config = dict(
    encoder_arch='mlp_mixer',
    model='image VAE',
    dataset="rendered roads seen from a driver's seat, with toy cars, trees and houses",
    train_examples=145000,
    image_size=48,
    crop_scale_min=0.8,
    horizontal_flip=False,
    bottleneck='kl',
    downsampling_factor=8,
    encoder_norm='layernorm',
    encoder_norm_position='pre',
    encoder_activation='gelu',
    encoder_mlp_ratio=4,
    encoder_parallel_block=False,
    encoder_inner_norm=False,
    encoder_patch_size=[8, 8],
    encoder_conv_stem=False,
    encoder_layers=8,
    encoder_width=256,
    loss='mse',
    latent_channels=16,
    decoder_norm='groupnorm',
    decoder_activation='gelu',
    decoder_weight_standardization=False,
    decoder_channel_attention='eca',
    decoder_widths=[48, 96, 96, 96],
    decoder_blocks_per_level=1,
    decoder_block='plain',
    decoder_attention=False,
    decoder_upsampling='nearest_conv',
    kl_weight=0.1,
    init='torch_default',
    residual_init='scaled_by_depth',
    optimizer='soap',
    beta2=0.99,
    lr=0.0021,
    beta1=0.95,
    shampoo_beta=0.99,
    eps=1e-08,
    precondition_frequency=20,
    max_precond_dim=512,
    one_sided=False,
    adamw_lr_other_params=0.0011,
    ema_decay=0.999,
    steps=8300,
    batch_size=128,
    epochs=7.3,
    lr_schedule='cosine',
    final_lr_fraction=0.05,
    warmup_steps=410,
    weight_decay=0.2,
    adamw_weight_decay_other_params=0.05,
)
Rows from block 2 of the encoder of a small image VAE, named by matrix and row number. Rows with one number belong to one neuron. Each number is 500 + 25 x the weight over its row's rms, rounded and kept within 0 to 999. All counts start at 0. Numbers have three digits each.
After each neuron's rows are labels from the 100 images, of 14976, where the neuron reaches its highest value: "colour at peak" is the nearest of a few named colours to the mean colour under the peak; "strongest on" is what is common among them. Only what is clearly more common there than usual is listed. The data: rendered roads seen from a driver's seat, with toy cars, trees and houses. In brackets: how many of the 100.
# fc1: MLP up (encoder.blocks.2.mlp.fc1.weight, 1024x256), inputs 192-255
# fc2: MLP down (encoder.blocks.2.mlp.fc2.weight, 256x1024, transposed), outputs 192-255

fc1.93:470487513475507495522489502578458510453553480515504491515483480502479438527474503524496458489483526471507524491484489449510519484453513501461528482485469480486537515469517522507467502495537469
fc2.93:534475564512473470520532472485506503478521496478533501536516553483540554462499580492518530510506525509532491485468507520453532558541466488508472468478495491536487477522514473493537544512490498
colour at peak: green (81)
strongest on: pine (70)

fc1.228:500519474498490482484547492494494506491457514517474481505503499481495477488530459480492505526493505507501507511492502515529481494462456542500510524462504517545513501501408534494496487508516505
fc2.228:545462496504509520491515481495493489471548485491467489501474524505519517534499507479490489445467530475526511468515470477524514498540533443515472504516502508498501541504561494505495515475488496
colour at peak: green (31)
strongest on: tree (77)

fc1.735:499504530527498481546527496497523505507465490515478522480502571489466552480509470513537500511474487528504506530475476493554519502521467509505475508502499489463520489496543498531504505552522526
fc2.735:498481494500534532513516491465468501459502483513481418531484529523538501486511487550491492468542514494474516539517541514462522454495483509494514513503518473515484520523534491479527514495485484
colour at peak: white (41)
strongest on: snowy verge (72)

fc1.280:471512534543500481448503486490474473509485505467487485551470492505459487512487538486525472471470456512492473509457487497480528460481508489467503538477476545495487492517521518486507494514508523
fc2.280:528485497492520536549497561542543530492507484541517501500551513495554545505496509515438511528547521511507519551542481515489478520530493442514519453495519485525508500498506499497489504472496475
colour at peak: pink (33)
strongest on: snowy verge (70)

fc1.267:470469546522513478493531487555478466492445476533508469486475519451496485484463517496445504471503538537510526495481484481464480482463497541495518534497489489499472459498545529549474499452493512
fc2.267:461457493518519487460525505492538489507505513494536525526500535518554532471474494499504512496462518493528536529519485520494502515542451466489482423531519493490531484486470455500516523482522477
colour at peak: green (64)
strongest on: pine (96)

fc1.662:454490511508526474495476517518495522540528511522518502456471505517539504502532474471457502516466450515511508541518488501467487479449476486520498491456495573497489500532465561517500503506496481
fc2.662:544511522528499522512519492480541490459466475496481451515517494503477526475514533519534480493508542535507479532510516504534495500488469487452497499504521492517495521511538469500554493510499493
colour at peak: brown (62)
strongest on: house (60)

fc1.649:477507470510522492493512510476518543453447513473532512463475521475505505549526495489522485534524491481481496532446520487523504457536500504528496532494489502489528491487485508513512519501516507
fc2.649:533533491503451549507474481496515506530482490560548508473511487516540517499466499479533467457456505471485447498524508492499537546501513471484488536539529482458499499518447496516484482508505501
colour at peak: grey (69)
strongest on: dashed white line (76)

fc1.411:504530547454493514516490516480525500499458512468529505485469523475538534495486514516448496511478524558474516471488505483558435496507473516485498546494484505500531496483543467505510523482509481
fc2.411:491464490523511518549491534526499534500476486497497457511547529554533533497537477529536541536509507493528475511533503460475506451495529463472505531520493520506542512482527484494539474506461486
colour at peak: white (52); pink (38)
strongest on: snowy verge (64)

fc1.332:525539501459538475503470474457494504491528532474526501494499475474539514518482502527457494521483521473494499493493484510502477517472451492478504502526479471480505480498496485483512540499505458
fc2.332:430508523506486519457512541529518511518526511491455543437529493529456515523502519428515461491453496546525502452474529498537524486500518476480520530500528511523507536504519517495495494529490543
colour at peak: grey (68)
strongest on: snowy verge (67)

fc1.755:488516514489471500513494538523503567495455478533497487479515533539537473526526494504480535527530528433525513491514478534504478467539522473492526500525512497495552469526501554485502460515503540
fc2.755:497485500510551485506514457430477481479509507519497502479493492515471534534512473473481465510551498546523487520530478480503520491481539479495499502460506521521491538497557533497481442520522509
colour at peak: green (53); black (25)
strongest on: bends left (65)

fc1.614:562494516411516517493491496494500509494475503496515541481469453493492475489488489504479517498505506494509556495472521485537508506478533530488547513469460502482506538515465519486560525476479488
fc2.614:473494458473533545532519488540506448450516511498499490529489466513507509510504536499453475483545531478489515457493458504494491498476511501493505481466513464534466513470507516488510537504525478
colour at peak: cyan (94)
strongest on: tree (67); bends right (61)

fc1.162:483518470499503464493532500473488437454449505478505527535486534509504507519498509534463492480493505491528505468489551512482514503488497481512546519474505507543513503506562496488454474515476482
fc2.162:462486501515471493512500502492497527525470464576505514498486458469545510499498524511488495519509532523427503558497477491517498454561523514529478496503470498503500477529460516490502494519506478
colour at peak: pink (32)
strongest on: lamp (68)

fc1.502:529513497503506501543477492522496523483472530505487505557493508459478519531492500515479478494442503523464500518495462511489494499487482508524557452508494460505462529496468511491515480516466474
fc2.502:498511486500533514485538497477469488467535495529522496432539520514531475473509468474491487544477504466495483522539531491511524498506521470478468535486551538520535496509485537495459480506476480
colour at peak: cyan (40)
strongest on: tree (65)

fc1.11:479529546550527482502456481488480514505514486501501485507517499561543484432518496494519536519497502463479463447454459534519476529467495518533475499513483475494473473506485486511453481505478501
fc2.11:509506507479501501500475502520510514506505477455514574501492465440452478544452481507476434507471497552545486538487503477504540498527496477510525514526513480486458535479506539552507524501515508
colour at peak: grey (63)
strongest on: snowy verge (66)

fc1.182:501537493439555488533485515493474509539501472507499497499520471467458480473508516495465523536481516523490496469483520484494515487535508492528494528552486479490530488504497496492476533488519492
fc2.182:484471501493448513518505506520521477515505481479474477522496531481504484528489481498557491493554527492503531508483509484520493526535481507481505508444471527510470540533509526509484493510479502
colour at peak: green (52)
strongest on: vehicles: two (70)

fc1.597:519513516495480514492476477466483519486475487503498537519479483514495534509512524527490527509457506555464484458468497463492517513524484477497516547492533496499518506485504514503510522487530498
fc2.597:421504510514501513506532496518510474528534448534515483479541516499496492527516508514515496507501531514533498539504506562517506509511531473476496485485464512531533477505468525499504553491436492
colour at peak: white (48)
strongest on: snowy verge (67)

fc1.352:546449440520495454461511418505506496495550516500543525488519535489526475472497524508534497521566485527472504462525490498504477557518487530499472486466481463502476467513505488507508478456499508
fc2.352:454528499528502500546484497526524518497498457510464500527475484496532552501503489485525520511462532486545500542533544461465489495480527517455517487491498519539490529526520498488493513534501459
colour at peak: pink (41)
strongest on: car (85)

fc1.562:480559482514429487504462498507472501472450451537465529516510542476479502454523503492475514516489453518485521509497491500501511509534491523494529493472507541487487515489487532497463514500506460
fc2.562:512496473528526546487473491488519480465530442480527453462481503531525506529493500498480459494491594475497473568511506498491526532501467505459501489522509520506460503491454513474519462521493523
colour at peak: pink (44)
strongest on: snowy verge (71)

fc1.472:476514499452517524506491509517476510453519475543520536543504504524480481504505525517528535537513528534506537527538503497542476467472511493533505493515491513487557514497569551532477515539519517
fc2.472:525451523494509519489497483482500486449497495469505493529465537481525504490526500514487488454522512469488474468482471489450505477553480470465480469463486505542453517498513498492520512440468497
colour at peak: cyan (38)
strongest on: tree (60)

fc1.503:507510498506530533523503503518544499483500486508494514493505453506479495475516497513521476484492520510515499469479525492513480448542468507464537550473530461467529475508487519506524500485533518
fc2.503:439499532510475467460519507504509488459488502494494519494532547525534523508481521511511492507511526489473501514552487504479495569475531492509494478486534518487511491486510497468501500547467520
colour at peak: green (27)
strongest on: vehicles: two (69)

fc1.23:504501482502479479512499525484475476458490501488482483511510541445492480491521492502465487551527483517472522486513518473486469543490550467498490488493524491506453506529503509521496489505508476
fc2.23:469526479511477526533488472515523477509496439503562498494513488501544502478466546469473500499438548448510512496519551526474507503479489487452516478504525499525518489521483498507498455510438525
colour at peak: white (30)
strongest on: snowy verge (70)

fc1.598:490515520478518491525505491499458489467459522463486530511507544528488541513511491575510501493494477488520468445473541485530500512476484514511524522513486511488493492485561479473497506500476510
fc2.598:489454479481560515499482529478502486496516482567499517443515511503505484519477518490515490486549499525440528532538575532503494486527487476521521517482484519512487489538457499487492482512511517
colour at peak: pink (26)
strongest on: lamp (76)

fc1.600:505542498474488486512528540501483510506474490545478481504509527519510533495490505478445494493543498519479499471537525503458476490485468502488518543456486518543496478470519507448517476503490483
fc2.600:514518523531516501514477511514528501443490455463512456538453487466500470499524508491483485508540514499502516527502484519517489525537488439513503473538522481464433533517501527496478506479451499
colour at peak: pink (25)
strongest on: house (60)

fc1.436:491517522507471499455533468503515549489512524469453513505483532492535512497501477502467521468472474525475484473495546503506518491479482548489527542540468531499498482501477509516461523518548489
fc2.436:512476492493472475537501532491501512475441500470495461522530506537464487491513495484509483486543519476516505510470474518515464515530532485504499458491540447479505480456545498464518494552519500
colour at peak: brown (60)
strongest on: double yellow line (96)

fc1.191:511505488529447487524501503520502519543536507449486538531510491516507465510497486505493554508513539470508515534500476457495491500517531492476532502533526469481516488502508500485463446476474491
fc2.191:510471484500497511484488468451499492477463446523523475454547507506486507482527478506480501494462483515501484511496492542510515534502498450491491493516528529528462519520546521491483527508516519
colour at peak: green (68)
strongest on: pine (62)

fc1.463:512537515478504493516500487538524522489468495501492494498504516495518517521514479492510493501536495493442516509506482515491512497450499480485494498486496509525522465482506480519502473480471468
fc2.463:520531541548482488490494502501490468474506501506485488551481517510502514505486483513498503486489485474503489471459490478493492487507527505512495487507512503426524493502502512476547547503537450
colour at peak: grey (62)
strongest on: pine (73)

fc1.391:448477557574487441468512531517479533517531484494511512491521533492495482543513468499518502529483462521514500520459502511497482521538467495519470490507478520530549509550536497524493470554522503
fc2.391:528522493456517519459483509504489481510519499475498516451575508481479558480489546482477477483470489481525533505523528543537524514427534508450487468535544525491497481504549442533470502437477484
colour at peak: black (35); green (27)
strongest on: tree (79)